From a checkpoint of a small class-conditioned image flow-matching model: 10.7M parameters.
Rows from block 7 of a small class-conditioned image flow-matching model, named by matrix and row number. Rows with one number within an expert belong to one neuron, the router's apart. Each number is 500 + 50 x the weight over its row's rms, rounded and kept within 0 to 999. All counts start at 0. Numbers have three digits each. After the name is the row's rms in percent of the matrix's.
Before each expert's rows are labels from the 100 images, of 14976 (inputs lightly noised), where the router gives the expert most weight on average: "peak on" is the class under the peak. Only what is clearly more common there than usual is listed. The data: simulated grey scan slices of phantoms with and without marks.
# router: slot weights (model.blocks.7.mlp.router.weight, 8x256, trained with AdamW), inputs 128-255
# gate: expert gate (model.blocks.7.mlp.gate, 4x128x256), inputs 128-255
# up: expert up (model.blocks.7.mlp.up, 4x128x256), inputs 128-255
# down: expert down (model.blocks.7.mlp.down, 4x256x128, transposed), outputs 128-255

# expert 1
peak on: air
router.2 103:510523461529518629519576497490555467537487647501524538443519449514458497389524413480475517532509466399470515501497509405482556417484585529479483566492535508542554521485474512547520474492616478533517551480525510567470497459419493404403455444378503398582526402437531468481539518486488441519513471456542503446508524543505538472501500537512526433479516476559416526533604457530556539492533
router.3 090:527543433508562488536552493421506468453552516492444540491433587535550519544460430406527512536479523577551484494468459528501435460480366483522471524424600488461533517443534446508503527528541451491440442383499476499524536471474524574507429540551500502483569462486556471513577429511433532514465477485490506459600553520519427574422466510464532504491499449501419497514544569564513430453427
gate.0 094:591539488538573552547486507562551546476463547554430493508442505537512503510510507504487459425519459535466435560554542555497507558513448472502462500527537529467548512342486428522513566534452445504552506523522471515485473455480589543500431443478493466565517367493498447400540459500508411524532459494583463480509510440525563560557425425540491455596604500575503503567518430503509431499459
up.0 094:538469408508516450424529574501537554543524478489552520534531460516500369456508557561462515472551476496584552499546463451608461578573562468522507490555509447466492538557509548534434538551541471439513558428471550468474424510465492468567481482551520464450426576404498533510538520450527452503513512539521515516551480516546567497534473493523498570519507460407637488445521450447556511471521
down.0 100:481498475537425445510510443554482495503452475413457581537591526474432500556493550460586552547534536538457530607503497492510475576566438577557509523524504507498506567555457456477485547541538568487543573485431446386480488501489508446545528482504493512484470493519559544444473451533461561485431547487574512394402536536423507491455542584510484583392503548450467517496438470472445542482511
gate.1 104:555512541555448539521516556488442513490467456471482453506501512463485437519518498537442480473473527383456506518537530500539624620532446579443504574502549461461360574460473478548538543392545485540466485631430446572499458502595562551424451533479488440453549544511423544434529560499544546458465581576572491608468506459492467504509501448524513504554504525459544512505535401507477514534473
up.1 097:473380537422496539469465449499463420394463480439460504417436468540623457530509472492464489444549535483468405446448517403567512449570478495579382502487539617569550452430397529450492590497508492523467479627442482496525467636555556581511458472433452480513513561535496450545492441476552591535439518440426513493583482467473482454475514511588476555469505474473576496514519530434570439494435
down.1 107:491454443500567490517503562462508452466485516518433448519496445472458511563545442493584454458545519464428496468441527381583481456476411622506502545428486401566543581560515542566485440499509458416459430548534495445504562511607500409510495531503526509432539568553412540523529567511461507432511486538501449518472627524497462533395489531527469526532526562522481400570524525552482589441634
gate.2 096:556466478475502527484513450506503534519541476410525472474470559458538450579522507531458535469488570463424492539547469566606537498488465610492495472560376453542482505500523428543548542394566541492522511482556504620515586462547528454429573472449517456451496428528537461442517481460552564366514504499477508532467647505478518551471598523398458528501411461461578581469481390493525538555516
up.2 099:434426474469577568375518524468462430563495612487530446517466418492492590501458601579593576501532448540483478541536435511562492437442456572502455553553544546562508497475480463428442484520462465547544508449533436507502579465484431502470470548501381534520505429515501501491589480546460442467490520390443519511499462498471437462628547494516564508578491559463457480596462575420464500497426
down.2 099:586527416405472496577519466534521465545466526463477544507545491515464510490454487479468515507603536500516463426436520518470477372569457510489578500519504591617497525493499571384534493533496496471481461511408534505547491484450399494470433518560462391449490430507473445377408529481542554542556485488476482526549474352375502458534410494362562535506521488461460568483553505422390488549428
gate.3 102:486480447534471347531431492458519527619512523593343557490546498495498497519451524506527521510515512525440513485540609492464467494476518523509524408533460545456445502490476512553491506572503534592574430546502529381510419538570509524546552552571509504510491597481587620539501521529479519527469514580564518513488556487459535450447492563524490529448463561491545506462558435486547497449528
up.3 095:508564408500481564460491492493538450507569483441487476513560479548498443588506444377553484471431444569492514495403470499535386536617491464499584431548480505530547520561561508470559535587542465414521467394504490544586550484463475514578403539411536453482526518555529536480511532520590491510399498504500475501507416441460482546554545513493391594625493508529513505509496464583502451492443
down.3 108:508497486493511629381511520388522590574507616478519559421500520557457550563547494506518481508576502423503456503482497447462419474521530479537503499551528502559471541437431560430472464516545454461463500442517470453495521535385442463505476524475506544542423529486439494483487462449523466464588601545493560558500384554502470504491503439402453529453539495515520477495634532523496487379457
gate.4 100:382474564602515434538495554499488478425559456424471508516513484529488447525431413579473561600459476631418539457463510450449593502510560567506511461424523465542477523548497469562511498504418506487552441498429406433521515558424462518531473562488466511523428613481488535617411484541483496443466497481561448463564555539476518420515524552529477599497475527526414453427573471539468477392493
up.4 104:596525412400478505567496452416398521482445493500508518441518535490528529628484482528487574429506454556433561493566499519445541526473471455474530496486529521501581484484569547554528478428416458497521600498526559553502450432527504483452498486480442469482451526548462512493424467511500465562511471452503581445421596502485502493587490511492517461572509520518506435454478464484542558529485
down.4 096:554531483558522580420457534494545488484461472448560556529467494490503563534593441494546606534545555452519456464430459506523506499551493549434459452543529486483436504400534414445573464454512543384420354453459648503561602486518520442554425581518546431488448538535487443475552454531579461546488544462515534499478519479439436491573381470433432542533510448498549522515574530442469517568498
gate.5 101:444524501405482511369499477550496479472535471448494496538467420498455507499563410426472378505585528541512489538505461426446506541557449459497507485554529494419441489514443510460483511578543464476503605434526435442467429500482442573449500565468506492521527514541425542458385520511465449513449516547526528549504607555459531441557481515501495563459522554502506467543469516527552495456550
up.5 093:547518510602497487501496505538576529432491453448496454440521438422447512478539595476532428454452487526591538478440429601535444611459478489455546541500584570521524510490493465515448524462576576521497513443527575485419468529533505428496390544432518484551453498542568506523492563448405596484489491520482507587453500450509479509553534506452508531569492551525510485490561547479516520569480
down.5 100:481594477431582434398466430469477433515509448424600482429530560593517504488525467594472556589612558531545471565467460460468513496475394527516452544590471520570566447457503494589524572488535555511526533469524432568483482523495429508489612486496473563551487486544486615550561485501415517473421477541478419524486506517471495423535475462542493492522528581550542434502442514513539425488557
gate.6 101:446496543485541459531510446506617578455542466483476528524499584554372499504527529517501468534440522501512457503459444504543490466455477600536481438428474504544502516529549524457539489446460475442526458503411466536537493457463570553523487557408517405508565497400416484534442549521526492608420529461455551507419493562488568549475530547620372414510396525530565476455535486467515500536462
up.6 102:498413473525542413507456458513500461496462492456509449463523423443538454486483433501510456581583580569464461399404503469586527459483510489529528542506599507464455469384548510477496566465507465444494468409484529512507485477512543550478493645573342498502456497428404483455519523474487492494525480532585483580522507420529482469515503487490516532568495441424448405455533470450509425482494
down.6 104:381538509427490552571525463460476565604508416476442485481505489454455618525450564487486497503532539386595500541524521492532535474441525515580507439483494568580472433477437477518503508563502478472588510495402580412522487505467472529471507535457459491480408444574506524552495469463480500501473566517507439501469522441499473422398450540503525502457495501518507513425579601461508474567574
gate.7 101:550456498512420462507541510492473489566510467509443556556547499504635441493499478437481534490460477459514476431491485531526500533461494537484555504397613520577478506624542402511518516533586493522467584407444568546474427472453421459524490479596506527622499422525554475463509430445458412428500583500426547516478513485470545432553564532407614505422532543491476572450483470422584560533510
up.7 100:465548504462502514471464535529482588582584451599490460419522509427490551539506435525539418463555424567572520514506451504490522464569468417478556515508478477546529463510565478465452487451469460527434619477463382552423464419495582427486522433434478476542519522494424462545535475484439513451488569469411511530517523570521482515550492571529556484508537484478504487500556527420549408514532
down.7 097:447509493474506524551526500479521544492514374489419523574540519541588584425547574497528498489592501455584578491462401528490539508569435461493479507591558534503441478514502603516527437520407494542488510517563550482609521477460546485549617500483504557524499368446451592516510500493573519567481435555495428575486434451434447467530484459553535535515421514510406548528464492547528544507586

# expert 3
peak on: lung or cavity
router.6 110:625549444486545540544463507547483445541426456457532469532527424502454461524495456466502513603497488445490492533462482516467414492513481554545452547551466546586493522463413445462445541489505526469465481419580467517469457438471466507533452503540542516468462505513442452528521534475489471528578519518569445493486498561515489518553489561510468469544551557551462497622449509600583472543563
router.7 103:549440518556546467425548445415531555489573556506453469534443454487533546479514521590476508459504473471588562596442482548486569449482516451521417558452496566508484594549547544533554479573537582442452410431593475537442509451429425464527475503497531550527541491495483481525424519524451542594451423531534532513484505497479523398522501485486637515551555533536449482553562500474505493522422
gate.0 098:473500394533456604445520574414548427502465482467450596554533522352458470541525575467417487501485549435527531481470469588468546574511509472540503473467586546517539450588412478562461464563525507581412447513441503467471397562463493463462429472520535488560510381510458434463476517404534558489531495693537493488450582528485441466418507516511523543498559497439487507512420526487518621543491
up.0 095:432517527441518524486575488489432482548529590411416515601470507465528485545524547510411488505484507631465521454599511551459541515468582543516531566422399540483515366437528493461395494514529569493514519521459485438496469517490472435438497551550549602473512417514513493526445531507506503525510496535509476566558546474504523473500454501542519477528533631555547492496445582538508607514505
down.0 098:477474462511510510474500505455479544605562472519537467463413494479556514502479389510504504536511444493509507559509558548528530580480479506491455494522435577493499486485441512480320538528463507522467540608587558483439552466496506612525480458533424589514546600442447477501510552523508497570464471527504469433446463563551463508497559587558490488523465535445504505361426449374565552519449
gate.1 101:461478426442583507558463463568396444515455463496477557424440557438481586411518530474521590456500557548452467548449354490486524473550497529473565589557459464459496465568528491498540407404539523493497533452475504585520433503461500578552492452551395420568495522515435534531524489517488576519445466555532453465448502468551516529485454501532419543490628440517457621417411372542547396505596
up.1 101:586535510486462479481564541447615489458524495515508536575492554485469408528523470589460560486457521550512566464455470461433566468548446535441470548645470497520511502597565520521586440536505528546482502501428475617465453565465510504457485470491536515454515436522593584406511532571455535456542615505567542423446431488548559473564536507557521617503471583422497479484525485487482545519584
down.1 101:456517428509592586393452433569496471481600543474563529507548484567476456455489522496503577504437512508474525540478462463543560431445402575567569476512460547470459575484468390472505540465513508456479516571403429478515557542484477451497533516484392557455572466568501648477505482502539479502542422479427475554541551480466543491479525508512503557465471621644577595552528491532503506439563
gate.2 097:396438466433523527469526425596436476554451483553387473531461462513432563592569465564449553539500474452529479522487531561518491527528470494588465505481520501507495407447516465536513485534464509494512480463525411554525521524514570517498543495486533459561526436492595443364534459460555478443559520482526447427531451541541534433582502559613611595527502505532567574542481469508451502441467
up.2 098:527445410430466559462420515599456570527543504563454440451544490448441423464469483548470474511527471436483435518583484469551596539446499490411529500528521384424510570558566475574470400502539423589406494452522574566474531524485422477541539503489473446551526502507591580482503376471504527464419550427479442518504482531415580547393480528443474486513494536401491499543427527401446540457510
down.2 102:478483486574502513532446487450489423535536527551570514473439450529475513476551450546513513463490518500371483534451438420449492506597487469526457507485480442472557596544474499426518515522399471455462471465500481512438499561472481548545582414487468450605502411596604456504597446413472436445542470581508548543408477466474514511488494514494420478483538500506491525579504504409534527319472
gate.3 108:467458545518408494459501540464502420461416456531547554449489530507508446570595476507520570396527473469513558529608477549432428533580604415531480476457532548508513433480454485467478524528472509465491458558430456451517495444463506516491600518495500540516517522593446433508534570548498510534369403537485519549451544530463491554489512511477489548523439469470517490491408540561403526479535
up.3 099:460509469493454481512587556462563395412492557566496507461416543533470469470497467580438554405460529586597448580512507475439568476536530510450564446480504470501450557574459488426552441501412498415543563494521599427481524453545449522530543556528481508513468488455513503544521450463483516479483519546485484475511438467334361500486489494493520479510463549441466426537469443476541508451495
down.3 108:513541430556478483520488466515533609459529498512426490410470544488486605523506564539538604515563488546609426476553561506435421512525491431533476456490476568551422512448540438477494550524454493497530592585399501561495535603520552511573533463487530562503494463551512448539529515492508517463439515523451503579508381494555477465532352519464482517481452526493594494454427530500515430516584
gate.4 104:523551475512473619487412493597546521515423464451544501451562526517468446539582459556499560514443531518454465472425539446538532523429409586415593529523542515412491420576471552408507461509566437501462437484606522455537521497555497409581572541554462533410579461491574596433481506460484462545433569399542500487564457587511419478488414524575483541506513570510448386495489512534480468553524
up.4 101:567475531421496556506551510528460517508556417592511513568489488525409547466533523597508549541489590484453364437503527490480411539476536606461481525453508525542461525528507404490546514435585518586502452559443525492503534515427590516510437543538480637484504542595547509419494517451466469556472423589537433410483514556576555491494498417500486499550431516502650521616556503510429488554513
down.4 095:507465546477413413468421479484405548409506475489483417508369513524488515479515513495509630522496443478454491485491478493527493373560532434519478420510525540472550550497553482546501477574440536506578511539546518474554570425425485458459465553498525468501548421498477482512468482505484546577436400424494483501521581477436483561481448488513518557587492520515523553521498468489447536490396
gate.5 095:408528494486545460461509454562511434418497492504519431368543474541474513548438496555516474557514491496539525449471479488443529531490499399537446616578422390515502446490451490513535527529483517490506555451488610468489544434507559577547538558529460504481466509537567369482539440541557528551471594473418526466590523581540488485489487430528536533477544559566487574517465493522451521459508
up.5 097:492478457411464469509548550546467492477458456481536503457460453450529425547533487388513518461557520481509476444637501524549510443509449486487480392536509432561493519516565473449494434484472543525587533439499487438481531573442440487471467543610410504548548455488429403572499518600454476560569611494493549523500477546479525377548517495554471561503499477397540493578512393522441530537496
down.5 098:437395543504414496473476535491511459474511489478548558523457537501571423473577564470432450487432523470544495509494538531498581437530508484398459450514572475554452490554506564471489543468401535520493514465540510589475530477490416514445477586575534522495459448506468518439531533567456398633466503503539450507468444489495555503487484465510460418499450557496384455559494512490503522564527
gate.6 100:532479594551557431574582571499446436428491447544561499459533441439584529547507463480465451431551521465443565575522541506521452553492531495521506487508476509469503558471639441557535538555531537505492516478477481452552520487573536489507490517512547536615482462560536427401589541457544564487557578533402581458493483447532478437537492455528524486450477528477429559679544512570382526464531
up.6 099:537482428513373517518431474461360535467549509482462477538397534519564532515443477482483419492505613550539539461464510579471441647590523521473472461457543468467519538456567505533502504384471477502467521547520485482488538456483474458420481508508452427479510439542427510533600566439450477440563510508569486554462478509437611508401483512434467456497530449467506407412587573419497588415449
down.6 094:543498512542628440480511458446566469527482526503475507551484484559536443484442459487489495488592488444542505451530516449520577537528535500497450446484560483549485503576541472420430459531511488530556460621481554577528518553508496376543535525386474513548410524527551446448450461500530367618515510474504452453550570506463493486516524574427584529547371448533504486536491452495525420541525
gate.7 104:556580553451482466471453443524470593524392548427559590500640536504523483498535535555559477480550558652534566427517510426453456462583525584529476474459513539503471513482487480481429470476481554573537490407504442477509602505474409584504450477519458464467554469422542547476521421524480584535482430556419422556472528486541544474606490553522530608447484522478530580594496448490442489503525
up.7 100:461548571527421529486460435540519497436513472485456552547557601560566471572559558566548578470525463499431468517479537520470532435506546498435636520418499479428586538435566450472449409454527492426419530474488475474450421596431526463513505536557543566542546445543576438503504432489456540433513476427463478472531497452522522510457526475563497379599496516506548518564513492499483544459515
down.7 100:462507473521484498448412442498542453559611489506497465507388502482472483476501569437487387519511430517494494542477522497564577597499516573523545466449485537463477395486473513443554557548434415528495470491498508545449325518504479532485442524448445571511531374486507526512543543519500445514553552384544453472441457527526546564481603472584437471505490410535472468546542502506426563403519

# expert 0
peak on: soft tissue
router.0 104:478484531488415432437477496424486496501511433596493576491408463504563580425441598415464459463587527529591579385431513466484394512502423470523509505531506538582520474428445418425493524492449525562465524550516455548546537518495504612515558535528485575568512466497517421492448494521565581484509506494540525456538442524525528500436513491462464585551392504521517565561526527492537518577458
router.1 099:556470475485533408399592443409451501524476469471525550361448537530436478443473528484534364474458469569521561479435430468491508430433434555470504518477571501506557520446500498422542536527441490570578495542419499559465452439455525546553533585530532480446551536544449511524502507579404429551460540479598529525547459497542468399429553390462421529569490405497540461594494500515559513464470
gate.0 098:494520507432466504462465461374478505536555438510571553590547487537518384517424541527550521481431455550491497580584482478509476522519629608527473476454493553396498485476480508461457465429515446513504586571569515480415436501453561538511527555512492476492533551612488571593419526521496566521489406439552507459453474519466585554554550469553451499417496550532471468548496501548425481521551
up.0 095:495555520517550560526594503509504509465553465563568471495478477528536540531476435501574518470528544419472552458503495430608457431447512550514553461516537456600530529485561438522512657501497527440465459509456577498465488471454492402516513455517478498550453548365491495382443425518509485432540560435571533525481440488463456510609559451564555525603421563533474504467497546489555572601520
down.0 102:551534514542534551515420498505571493597485496590574493510444546542523560511466537539468516456488541527458491449594572521506504419516453461503540531385500451537480475518500500376506542535521527495595387449468466463487490570502446588486450509409404386588521510459544475516477509573519568556551481394540412588582459485448457505422529466543480539440516551467474544460514483427478491456429
gate.1 094:511548488472490496559427572454437540506516547431547555468543483585416508607537414425560454587460571513475538517558548514462499618431544524569543534544461513514572506510552488551474457544547537431505587550517401480589484501481488536462450507521496512389533467449518476509437469597503552541487577420503392530441453426555492468515446562415601503429478527400478457475599466478481574554553
up.1 096:430547593499439563442531491535426430534437504531450478427517460492407467470487532425478468478498423566517442444454540528562536518478511478494493498480506529439549470477547457515608467412516490466465481541541550497460444581417379492521481392520545534524519466495552493463444472436560482562613461462503496530446531449426532502475441420441462484546471486493504575495530542434424533506539
down.1 104:546499485528510419536521564524441515461632532462502491475505458479451541438464433519599542476477521549463528547530481485477443503504475358521464503450595602466423407531490524574459510551509583421516434509526499508509450580516456500516438456462505477525488464552467458559496529532499538463506563464519384507538567499527481379498454483431543556431525535531585385390472509529448599526402
gate.2 101:541530483527474452574455521430568411569559531410520446593464525507464530475515518487535444461529553521544460580586420411568405475468472490491479451470509513499447516429517482495472519564453574540520551455578520453544418445575497393452564544486488566507533480460557440491525499488454536458511480530429566574459523535411476571480525522461587518505517454386452521516411544553538574611506
up.2 104:502626457564448438482481517535563520421566501367527517440529467448400507466460532484433562543378537485453449571527516493503471529506549524585496442464476505403486412545495491549512467512463477567573530421497490550523444533575539474483555553433470530574619582476529446587516468526529427486490519511510451540428507543489449545487568491540525532517447460466436402506438431536451467494492
down.2 096:504405479444542549488571513557432460474432653461453472458426525529466485505497553501379432554538456533509423465422564419476423491510505510503556426494550483486544469470450476549581570447514453474563512568525542440518539464433585498559388486520464529461530567537540467561467488583499572495519501529484510560476408474478429620575450594564610559506443525556596526440497565471462553469513
gate.3 093:523540454455424532508516552493545503524534421515537537497528548574517388578499509427559478494552561377528512520565546518490506534436463571457513531462522466469438477384435578474569446502468448500441514519460510562513501441446647539523533473436486517461528454461514518492464505512528582467556404506456467520452490455538485449486540558445490496414519456499552493563496590511480569520449
up.3 090:497474569542484515426525479535491432625534499509538469506529523409434524509512479544600426451578518519408645556518530479499472528566427506482504410542441476469527452502488509515444500538464378555500427457548528387520527523509531492427408451521529459477507589516469424515500485474507576580546389475518456532526460423524568434524510479417377417509472548492535408530553456566551459482529
down.3 095:487446467513452455503456579422462484415526481442467465524526537481488479595581478520431521485529444418465618483484354454528564494469486486515515392542512517506489605518492481533435564444418497525579486622461565499455554538429505425497519520378459432498521406418531446442464515431487452449512487564491497514544518511527480551458536483541578539569553469479461469520452496510434448572437
gate.4 095:492464514530525490540428430550470528424543459555556519458442524399497497414500471522612391540617512532459468541485496563487495613491427469488481454500485508606479542469480457519525449509490463453524466472555532485593444503538602575513439391538413524549582487477492380464575507454536432533435437470463497495477484462518565483531503578443487463476464474443440494495433489514429407458488
up.4 098:504431492574461504511460557482472509473518577442544478557447484523482447548397518471531533410439514484576506455554490512484529564458493536510574552542568436617536493581403513473396468541435438477470559553521565572469507410557444559461440447568489665508525507541440508546515508508483454494509517505497438488458486455430485539432535537466457488427488483517430525415524490514494505523514
down.4 092:469487457536467557462431479506469527546437416427563483500631517565472507521499487464463469544539459512452502480473519535444497512495405486544529468498554481512495469449578562513591480529502465666534478461512514420461471486612491530520394595467477409402507448524518528485433484501475519457436444413548524482499376508443508386519489587451563420442545386562482508526508445567494484464475
gate.5 100:485464446505510618604449523505475570476479377480600465495499445500469403548473507438458521480520493502538547527469486511489475555562494479445464453486584512516525530513529489392494451447578401512420527426505472455491505564543550464562457563512511521496492567483520519581495415505511475410518564451471432610567501443554535510492478551513453517506453472448543472448571643414457527478497
up.5 106:371521405572552451456474559560506382543469533480555397534574559457475520500515527515587509481571500482467527436577418515512480536518517582478485488519452497409575584479533485420537533535499483459528528524457561592438457520575398513489448580522507521521473526451474546484517504502549460565524356454467485484471541517562499492444486513461566571526459388462473489498559502383479494497591
down.5 094:554481577428557465558564414482570583504520502523541435498498478480510459537463426627511469536555470474516528500449591497522498410455524479429459544523545510439542541471423542494496641513507402561370410513489514578504586560437532547549448530457572470473461473432481522529476574469489540488515519479434480517579444536435648409511504355507449480409612483422459568498494432559562522484435
gate.6 098:476442439447569524481499458492415460488442483557458560398565496486486486480498517484503478495576473579491573496484519439602497479473463457494554549498451523559546535482432587489559522511507510592508532506533523528481468438452350437592454511526475540501435460472407512419445451538484463590499516543530494608589548490514483556423537423453455455442481492482495590547448485540571460553472
up.6 106:534482516511434525449389480429578474540488516416443548483423527390532472579581496516485522503484448516535471564368495414528477503556468550474572467517430485450480474476506545489526588531573440488570454482491506615570492558446401505459478600470541464533496459594488488502450470486494485501391513504558519507418596469429601483457511480467543580490463513485568536434487573554501502474433
down.6 102:521564482565492497500556430521455521424514518502443574470573476473441469446516537546530420520548483533464450431431458590490494448618447509476484491508565531575474482489427487497510570464494479448550362506513504553556489471514518517530517435498548546520468530531534539435532611502407502571484517564451485470609549377509455476541525439523435513382468529504462483567495517557435486552444
gate.7 095:493487579448505503519573488453419649551493547408460540436433503459461484547501577548561502521485495566511607556527548522514417499442524554541482523485479498501540447518555524559483520602450621522458453476581512525405457528461572529564430498468463456441477552525541594438472485530439486499430400471457555451432442540492555541558531508508476535458517589452532553488542487510466494533464
up.7 096:472475432518428512490518508487471463411519439422551525535494486456524528490538487460440570548550505489551478449478456463529518462583463474427456549460610505497488565446506473559459448541412482507485601493483447482516485455588500446467451483455492559530459472546393508426463531497501387536536538532446486427489407527532518590508531508467430577460525423453501470472489517559485488471387
down.7 098:505467533486470539464522468468533499493479496507570476514441455572443494433460543539415529483480565609499487569546495487457579494591446550487538507530486479417557542514499529465444469509510537540413527441560480576481472520536511420607447484515489450577515561580549532493400433505543511379502577522539527538535441530439518530599474443463476486463484512501543454559502493522544446460437

# expert 2
peak on: bone
router.4 099:577508517525564460458499389489552519504487440521483548489508479504550542485546482463576480510578451515599526492539587494427500423560480468501402422473524474630517584511452539431431550572460542453455451545480487516447435506457549470470571463555572444540440537473539521499436516480441489498522484510621406457549507446565572577480532527542463471594494462516442488433483593553515524624509
router.5 089:488468494502626540479537487534537602400475445376574639507557530514442528437567481524410501436547457488551529491521621527460556580526554468400591440558401537511495438461466434391462473454541470438503467454466560538531483484445452507492510419548526524518559462543525471461539457492501474470484460505507522486404498570465457465524514495546497519503507447449497389471453521501542497540432
gate.0 107:432453459473395452444538484417396550459518528494474418517496572571501485624490454491520539444472544515467517457462606400494460548532420490401528464464638464561470540419560511475569495472428490499481480501535499494462528506583576539540560386545494422501415536446549483472582463509431548506515477530457553469499612574480511503543474492435496530545571510512471525593491448488586453565362
up.0 106:493490574506420459510531421417641461561513616481514468478479530495496480486443520461430320497560538465478444566558428464447543483489454480475480481569516692457494528408486452551445496491494422571498558520437521545560528490461451541486501554497487636473565539574490514596544535512495407512430535512469442545493551480475444491414510568469494463388525572503486483461540581494469535512496
down.0 105:508438454523490507437516487467488494433435455514458456405477577472385631428434501522564499598478437579507506576544487512503451586431433511471451544456498428403506562505526511547554411498504402469566515496532329464440501514460567486493607537550510591460525457464553543470396502495555421689500379425540504492476476484608498501473487520531516466486415513546497527515441463533508473526546
gate.1 089:433494509505553459527458527523486441542465498514508486479508539451418536464475557519414499525441415485469511564499526494451519508597450442497549523507552528515478535538575417451443488466515564399455469548521458512442530449386490460562507450530514476528473498467478506547631515520542549546462452466502448511486536423688442400471524448514483468517503527628610596479495512557418506475469
up.1 101:474478555477462587572472504544558414513558512465477470509449444617428321482491471502552558478588544506449430529491450515541474523548506523515466433509486507483534476497412437412572505454557501536487481529567527513470487441408467523494439500433429536502487569499398472516436462514545488440454465423469482481443453455558529557394535509489449463442561607541486559396502517426441520537505
down.1 091:602374589453523470474333495506513496498502488539441498547488520588563587443510435516481420513484475467471460463466439476520464485369432407467550502579539521441571474447527507515467510612478495548509492549504461537463496420610448458478516525529480571601576487458521561532526525470461435552459496417596469508478475521497472496479558569570492476559503517541501571453517478516518409664552
gate.2 105:538516515589551594508480484566503472493515476496528461453481546450312514580478456396645578509605511448430528477523558614527546428482423551522555493561569453538458546522426498417535565459544463460547429558498557530452480502502552418502486543478543571471462520457487462455517494509576483455494392470542508418521516520528499530512448577411478497431465500518446491502508574520460488389490
up.2 100:441610491481406470572498561462557473411592466470510569509541481557505548512573523545458513484491481443542523453525374566430559470564476469533558504613472457511469500504410527423465554473516536372543396454486464486473435480499530508557501611451520497521443530492517543515560454514461599564524449395580541454425497438376546424533494509477522514511501478574496462429493476403508568470417
down.2 102:529524584594531433481468502583520432504505512435524478518518516478545505557560506521540437486569517565562472451518507406530517549519554506485475611524618497509495515451547464562510522437514519483507449524537581542545430499477452502553422428498613581423497532395436502509433512465575495507406364529555523494442442526413493453470470557448474512567494457623505503470468497516487489507455
gate.3 106:554463480523572548568520502502577448564526440548479423461520427464514549456500512526492459481427530436530447440482571537530492410436501541531542501520415463551382527567476532535640437553588492573529499495479464549421504572467596507463552501420466532509473423512444575500586494461601518594508460592490526503536518427441467506579510577483565558427523480587546584418532450482491451515533
up.3 098:375471480586495534561462471500572551494570481493549599525462568503468517461545590534420523513613565424493572420438547511547494453400560397460530417550498505558509547529547551533504532520488545455544433574493593560540505435524468548518476500465477632503545558512524470471409597429523485643616532478511516491487517430528522499570529461479450510481470425540454537460521470427471505531615
down.3 102:476523549505563489562510559500520594487533430406594450557460469517540523477502546461511514524529482483576474523539447465487452560497524449433507541484353578591469537562494461476525520508432513462437396392457612588521406617450498552528401539531443407501502547511437517486560495521548515527470529530418472501532361479437528510579504485516456448476527404453483539479399565410498543548511
gate.4 097:556521569496458476484429572510536532511455484537565520486566491511513545504468477477591449577432619478470541466479605504505506450505474494444529562591523549454490476484565427439499518530438421474428479418453539526549510484614413436508473557563540535502547518474536395420508460599485474517588442459501452523454588488476458528494489464459390450504532510574494453465415539491418486540478
up.4 103:457460494488483576459515460476485566563425484488501511512451440402397413438433515483507525476474597553499435480513504493493532499481484565500465533531514581492551470461506499507471474457504468556575508564465571412443528501557461534452501458524504494407535427430539439444417538455439445504499442533555506585519515581525497440452505518499472463624389595537564455380485542481546547513481
down.4 087:518440514512541601645404468460464481399500614467547528424562472416475515477530440458487631555524519584517523488483436430500534491561465441583576494571506420553467473529462485457497321514535471478454558478500475424474547465494463518492449594625502510540445457618564552496535527428512540551547533557509496563545463500479449439438543505472564558569522505514526499553429460507476522488478
gate.5 090:428442537648467538509510519512513465443523566506456417538501444578467560466436548555595407505414546561413537493371505407480484416532438517514531452536517617423498517471488469448386492518552580481564484467452496506444503500517469488517538523570590513549551486520482470468479540457493501415533615505563524536582536535579469479468459486523493480486506516496561530519505495486526511543537
up.5 104:541527426520418562494511575498465496509480514444640562469493503517452471480420498561526484528429559560548512451476457440480557468498502551542549365490464586446483493498490546490606503545496451574543520492486506511599519556489618484534564495546579498574482520493625427497543381439445456553567480517485463515537446572431544539605444503542524437559541417397435606473497402501470541492566
down.5 100:456515442496524490474383556580628489523476501494549507466470522469480511497546493502487417553426530509443458459557535489601469419591528533486479463487533366461528506451562576518421492373542510484427473486510377475472558555569590431537518528507511526438435501596545446492489456479475595460513454464463499573496503446537500431489501435484488460402584555527470461414445482448495582519433
gate.6 098:500480412502428438453504495485522573467500482581465578423523549558504592504385481468526475552508583543529480566452490471603532452491469558511541443571549526512465406483545524500457472469478462575402490500494590447537414440460438525539466486497533490493461480515428522515496541544541505557453551479555536476393530343534476437385587445473496540491454492442451392516562503494628491439571
up.6 097:527452478481493437534481540495517561566489429501464537518521556515552484432496485538555460478585467473531432477550540446526538449447505499564525557546493476456450502530524622550466491502519493417606571462441365543462555474449501563552498509435471538573581527458455508505410518524470496492497498499510440504464513493458496429402498431525459428485455522525549476457532535416561461470513
down.6 099:476444522484436531629413452477472486527425600553438442637552509503527519474479504486563489523473473574514560497546557475420540531493440509466572461455473537423508493545400485363517535575458515492515450528515489446478579603517411405455554425518443479548536501512418538509564473455537493492513459471364452456478472531515404509478504483426526583496418422482493575492470497513472501448477
gate.7 100:496557547427513505458518474574454474532477492424546520490552497476534537467555468496506476538484524491507528520502601616472569493356618467505534470516417549447470532541559526504582457538549360538575518517496456514439452412528512489364551504486533426519492475502480490540481515467535461621432526567450625540547508560495420543462558475440456533500474452433558506415545497559530583531512
up.7 103:524515599566539484563452538509419373495500564487521444457550485530499424483552467478542505494582489499483518473528546541474498449489474464583489541565448479503593409489508546458580459482482451372558394468563484474469478559525541525531546478491486533522563476461440473470540523483620427448608448597552508416536535515530482489541468486452520470511573480534472443478535496510447543429507
down.7 101:436453536438540399517403522474507486544566502502526466511492560410507456466472517502497443472500494384435520502521520483456488525472565562466427510483529449465439432500545559615511450469513469454492520501484476468405475515437432540571429587520508410407553483563609523524482444521485571467602569606524434525457494524566447543496547487519518578501568485497522442440458481452518504536404